{
  "model": "encoder-decoder audio transcriber",
  "win_length": 512,
  "encoder_arch": "crnn",
  "encoder_norm": "batchnorm",
  "encoder_kernel_size": 5,
  "fusion": "cross_attention",
  "decoder_width": 384,
  "decoder_layers": 6,
  "decoder_mlp_ratio": 3,
  "residual_init": "scaled_by_depth",
  "beta2": 0.999
}
Rows from block 4 of the audio encoder of a small encoder-decoder audio transcriber, named by matrix and row number. Each number is 128 + 24 x the weight over its row's rms, rounded and kept within 0 to 255. All counts start at 0. Numbers have three digits each.
Before each channel's rows are labels from the 100 clips, of 14976, where the channel reaches its highest value: "top examples" is what is common among them; "peak on" is the class under the peak. Only what is clearly more common there than usual is listed. The data: single English nouns, adjectives and verbs, spoken by a formant synthesiser in many voices.
# conv: width-5 conv (encoder.blocks.4.conv.weight, 288x288x5, each kernel summed), inputs 48-95

top examples: /s/; /t/; /ɔ/; /ə/
peak on: /t/
conv.249:113100093106100090108112121120093108118097093121096101095115099103117103111116097103119117105104100117105106115104104094110115119097115102109115

top examples: /ɔ/; /ɑ/
peak on: /ɔ/; /ɑ/
conv.181:133165160142154112112144110112165112146111157154159167153145156154138161117135142149137100117114147117149108137144135160153125154173111157113152

top examples: /s/; /ɔ/; /aʊ/; /h/
peak on: /s/
conv.187:150158158153161131136142139147156141146124158157159154153154157155150156134149163134147129139135154136145124153146146162156132160160127162136156

top examples: /ɔ/; /ɑ/
peak on: /ɔ/; /ɑ/
conv.259:127173143141149119113139113118158107139109159149161165138138159165136168115140179137138103124115157119138109135147135160147122153160113170117148

top examples: /ɔ/; /ɑ/; thin (high-pass)
peak on: /ɔ/; /ɑ/
conv.220:135163160140152123120135125124170116142113162144168169147153148162141161116139156135143107127119151119137104145144140160141123153164119156107152

top examples: /ɔ/; /ɑ/; thin (high-pass)
peak on: /ɔ/; /ɑ/
conv.219:113155159123142112096124101100157102135093158127174162141130150147133162098119157140121096105105145096120102120129117149123111132170093163092119

top examples: /ʌ/; /dʒ/
peak on: /ʌ/
conv.9:121099144098107087098143099117111100112097099115099104154106104106137109110100107149103088098102096096103085103102105102124087120105097099093122

top examples: /ɑ/; /b/; /ɔ/
peak on: /k/
conv.0:116129188099108089089152086093129090139081125134122124156123118115137134082124130182129088096094106095134100107090122134134091149118086122088132

top examples: /ɔ/; /ɑ/; thin (high-pass)
peak on: /ɔ/
conv.275:116160147133158119115138107117165111145117164141165171143137152160146173113127156138135099116118152118133109140135117157146119137159116159113146

top examples: /ɔ/; /ɑ/; thin (high-pass)
peak on: /ɔ/; /ɑ/
conv.25:124164145143158115115138111118166113149113158144161166144138156159142169112125167137141100113110155115137106145134122158155120153155107162110146

top examples: /s/; /u/; /k/; word: school
peak on: /t/; /k/
conv.23:107100110100103106093115108110096099122100096124099098102113105100112103110107094092111123097097101110112105117099109102126112140102115099100119

top examples: /ɑ/; /ɹ/; /ɔ/
peak on: /ɑ/; /ɔ/
conv.60:105126194090118097092169100103122091136082117147137127196127118113137134096113113184137085100093097092138093124090109111136089162136084114092145

top examples: /ɑ/; /ɹ/; /ɔ/
peak on: /ɑ/; /ɔ/
conv.10:111124144102118099096129091092116090091102123096128134152098134121094133095103111156096093102100118108100097090108109112099105105133099114098101

top examples: /ɑ/; /f/; /p/
peak on: /ɑ/
conv.211:105109124102120097095115097096114089099094111108114115124103117116114124099108104117108099101096106101099097100109090109096105110122090099093102

top examples: /ɑ/; /b/; /ɔ/
peak on: /k/
conv.134:088130159110115090100113079080114090111099133106135115105107140131123125091103145121094082092093123098110102118106094136112107141124094127089116

top examples: /s/; /l/; /ɔ/; /m/
peak on: /m/
conv.260:088115088114118100110109108107105101107109101112107110094100111110109108101097108093103110106095118106107117100119101110107119107112107105102099

top examples: /ɔ/; /ɑ/; thin (high-pass)
peak on: /ɔ/
conv.247:114160153135153105107139110112156103144103164142169165145139158162142166105119155142129086107103158107134105140137118157140113157156107153106135

top examples: /ɔ/; /s/; /ɑ/
peak on: /ɔ/; /ɑ/
conv.223:137168154155168127136138138135178133133125167140174170143140163165137173135135163142137125133128167136136136139163131163129142135164129166133127

top examples: /ɑ/; /ɔ/; /f/
peak on: /ɑ/; /ɔ/
conv.206:094127129123120098090121093100128097099094116098128124134098132120103127101094126137098113089101128091097096096117100125100116107127098125091098

top examples: /ɔ/; /ɑ/
peak on: /ɔ/; /ɑ/
conv.95:137167149137152123118123119125175112125121156137164169140127167159126164105123170144130120128124165111128113114156136168131125121166102176116126

top examples: /s/
peak on: /s/
conv.38:138121151166151192160148154159134186155161134153129127158153132134146132153151138147151156166165152155156172155159131130143152149126155123158144

top examples: /ɑ/; /ɔ/; /f/
peak on: /ɑ/; /ɔ/
conv.76:117120190103105113106138106110122111080114121092121117175082127111088121117089109175091108119116122112091112084115105117088115139133105106114099

top examples: /ɑ/; /f/; /p/; /ʃ/
peak on: /ɑ/
conv.185:111112126107096095086133092094107097121112100125106112119126092107120103102112107128117114087091108101109096116109099114112102118111099100089128

top examples: /ɔ/; /s/; thin (high-pass)
peak on: /ɔ/; /s/
conv.197:140166154160162130135140130138172129152130162146163169144143165165147162133148160141143121132125165127132126146156144160144145152166121158125135

top examples: /ɑ/; /ɔ/
peak on: /ɑ/; /ɔ/
conv.26:114122203080101103097168102102126093118092123118128124197127116118125117093113107201122086113099087091123091114089112113122087151131099112099129

top examples: /ɔ/; /ɑ/
peak on: /ɔ/
conv.15:112158161127135096098133105104147106124108152112148161137121150147112164108115158152107087102100141109112087117136107159120112115160097161109112

top examples: /ɔ/; /ɹ/; /ɑ/; thin (high-pass)
peak on: /ɔ/; /ɑ/
conv.18:124154147136149106112148106112159109152115150154156156138144150158156154108135162140148109113109159109144106150145127155156133155154112159109151

top examples: /s/; /ɔ/; word: saw; word: sold
peak on: /ɔ/; /oʊ/
conv.284:094091085119110131123129123114095133115132080128090098104114107098118094124106090112119137116120111122104134100117115098114121119101129102128129

top examples: /s/; white noise; /u/; word: school
peak on: /t/
conv.78:100109115104104082097116091083104084122106111121102113105123102103116105089109102106114100096091103095121093123103094108113094135106092112088125

top examples: /ɔ/; /ɑ/
peak on: /ɔ/; /ɑ/
conv.96:116157153137156108112151105112148108140109159151145154152136156152147151108135157151135092104106152103134097133140116157144118163154104152102153

top examples: /ɔ/; /ɑ/
peak on: /ɔ/; /ɑ/
conv.59:124113152101106101092134080108114094103090110115124129146102123107105113090105106159103097107096111084100081092112114109103098114126089119093115

top examples: /s/; /ɔ/; word: saw
peak on: /ɔ/
conv.58:112125162109112106116142108116129110079111116089125128168082127115091127110078111164096117119118131112088117076121114115095120127133113125114093

top examples: /s/; /ɔ/; word: saw; word: sold
peak on: /ɔ/; /oʊ/
conv.110:110130147130138121112117118116129117079114131084135129134084138127082128115092120136081124115116133112092118079134098129087134099135115126112093

top examples: /s/; /ɔ/; word: lost; word: mouse
peak on: /s/
conv.140:135159136154164129133149138125164123142120162145164160145145166162138174139155164149131117132131158136132126145158134170147130153161128165135156

top examples: /ɔ/; /ɑ/
peak on: /ɔ/
conv.148:119161156143146117125152107117153111146123163154166155162137151161156162109133164158128109112113145121134112141137124166140130161157114166109148

top examples: /s/
peak on: /s/
conv.62:132149192107125100097165097113154100135091156137155154186130145140153161102131144186125102117105141098140100124121128142141106156159084142100139

top examples: /s/; mains hum; /k/; /u/
peak on: /k/
conv.102:097092088094083111109117105116096102123105091121098094095125100095122090114124102099119120109110104101120118119104098094126120114093121096113122

top examples: /ɔ/; /s/; /ɑ/
peak on: /ɔ/; /ɑ/
conv.230:126170152147165122126138123125168118140110169142165161138135162164131162119139172145136113118119159129129112139140128167141127136159112160118143

top examples: /ɔ/; /ɑ/
peak on: /ɔ/; /ɑ/
conv.238:127161152129147111104135098111153104148105157148159155140150148159145161112137162140138095109111146111145108144137120157149113156158101164117147

top examples: /s/; /eɪ/
peak on: /s/
conv.210:143125131121136143146160133137135143177135133165132125164174129128169126136170137160163139146140132141172145176121140130177114166126138129139177

top examples: /s/; voice: child-like voice; mains hum
peak on: /s/
conv.112:145137105176150165167103169161139175119167139121137134109128139136116130167128130105124181158164159159130173124171137134124186116135167135162118

top examples: /ɔ/; /ɑ/; thin (high-pass)
peak on: /ɔ/
conv.92:107159152123150108102135107105156109138102168131159153143136144160133160103129150145133089109101143103122096132129116157129106141165097167111138

top examples: /ɔ/; /s/; /ɑ/
peak on: /ɔ/
conv.271:131162142148157114122146118121159118157113159164158148150152151154162153117140155138154095128116148123142117156145127152154128168142118153120165

top examples: /b/; /ɑ/; /oʊ/
peak on: /t/
conv.244:103106089106101098092122099100093093117101100120103098080120093100125096100120104101118114099103100112119101122094104100122099126103108108103131

top examples: /ɑ/; /k/; /ɔ/; /b/
peak on: /k/
conv.192:121138149112131105097139093094139094143094146142137135146151148147148134100124146145133077104094125097134087144116126157150104156127090141102157

top examples: /ɔ/; /ɑ/
peak on: /ɔ/; /ɑ/
conv.64:114157167129144095102137097101160098133090152127171158155136154147135157093118143159126082107104140098130091136132130143134111137167101155103135

top examples: /ɑ/; /ɔ/
peak on: /k/
conv.14:123139139131131101106149094110138090159097145156141136145148148142159143098142142136136087099111122099148100142112114147162100165134103145105157

top examples: /s/; /u/; /k/; word: school
peak on: /k/
conv.153:097102107082092092100110095099103098115105108123100105097122108104116114095104109105119108083097105096107099112104098111117098128111103104099117

top examples: /ɑ/; /ɔ/
peak on: /ɑ/; /ɔ/
conv.152:116121174099122101107145093096123103099099119098128125170096119115103124097094127178087103106103113101102097093101110124096097122130094113100092

top examples: /ɑ/; /ɔ/; white noise
peak on: /ɑ/; /ɔ/
conv.65:101113123111117096095120090090124095111097122111111120120108119119109111089100125131102095087090122091112095101115089119111106116122086127095104

top examples: /s/; /t/; /ɝ/; /ɪ/
peak on: /ɪ/
conv.124:110089106095094113112147119114098121128108092123094088127131094086119088117134089129125107110120094119121116133098111102117103141099113094115128

top examples: /ɔ/; /ɑ/; thin (high-pass)
peak on: /ɔ/; /ɑ/
conv.235:131162150151158123118141117126169118148125163150162164148155159156149159118139156141145115125127166127145122152152139160149139156160122161116147

top examples: /ɔ/; /ɑ/
peak on: /ɔ/; /ɑ/
conv.119:116139153114129086092156081108145081148083138156142140159151136136142136091127161165135083095090132076148090142125121135155111159145097130090158

top examples: /ɔ/; /f/; /s/; /ɑ/
peak on: /ɔ/; /ɑ/
conv.31:107127168104114088090142094096130094111097123111121121163106126116115124089110094159105098099095118107111096110114101120113102123128089115100115

top examples: /ɔ/; /ɑ/; thin (high-pass)
peak on: /ɔ/; /ɑ/
conv.174:134161166139151108110138107118166107135100161138163169157132160153142175108118152134128099111116161110133108133147133161139121158168109158101142

top examples: /s/; voice: child-like voice; mains hum; /ɔ/
peak on: /s/
conv.91:149155155162151150146144148148153154137158159134160164155133159161136161158136149156132155152153167158138153132167138161134167158154155158153134

top examples: /ɑ/; /ɔ/
peak on: /k/
conv.129:085126134117116097094107102093121108091100136089133125121107121129102129098100123134090101099100118117082103097107099122101109100127103130104105

top examples: /ɔ/; /s/; /ɑ/
peak on: /ɔ/
conv.225:136162132145153122119136124123160115149120168154170167145143149154148166122133165137135110132117157116144122146145133163144124146159117166128149

top examples: /s/; /ɔ/; word: saw; word: sold
peak on: /ɔ/; /oʊ/
conv.22:110119149115122125119121118117124122085127126086132133140083129128087125129091116154082128119122131130089126078128107129077132106137117121121085

top examples: /ɑ/; /f/; /ɔ/
peak on: /ɑ/; /ɔ/
conv.233:088112104121119094103108097088119095108099110096114122106099114118106122093105120108106106091085121097105104108112095123108106098125097119096108

top examples: /s/; /ɔ/; word: saw
peak on: /ɔ/
conv.207:127111124134132143130119141135113149085149110101116121122090125130097121151103101130084157142135133126089140081124112119092145096121154117136089

top examples: /ɑ/; /ɔ/
peak on: /ɑ/; /ɔ/
conv.276:094122120115126101093113102092127102096097122097124126113098131120100118100095127119098105099094116099103098090116100126099108099129104119101098

top examples: /ɑ/; /ʃ/; /f/; /p/
peak on: /ɑ/; /oʊ/
conv.158:093109095100103082101104104098101108111114110121115111099111098102116108095113109094118111093090098105116111120105094112120101105110107099098114

top examples: /ɑ/; /ɔ/
peak on: /k/
conv.100:108129154118125107106131097103138109106103131088124128151094129139105135107106131160082100091106117091076104091112110141087110110130101135111088

top examples: /s/; /ɔ/; word: lost; word: mouse
peak on: /s/
conv.101:137164128149166117120137113134161120142132160143172157144141148171146162113153172121135117130123159116133122138149147174142140158157125157129137

top examples: /ʌ/; /dʒ/; /u/; /p/
peak on: /ʌ/; /u/
conv.232:109115131102114083084120090107126081103092120109122118136105132120113130092098118134107106083089122092108087096119113119108111107121089120095109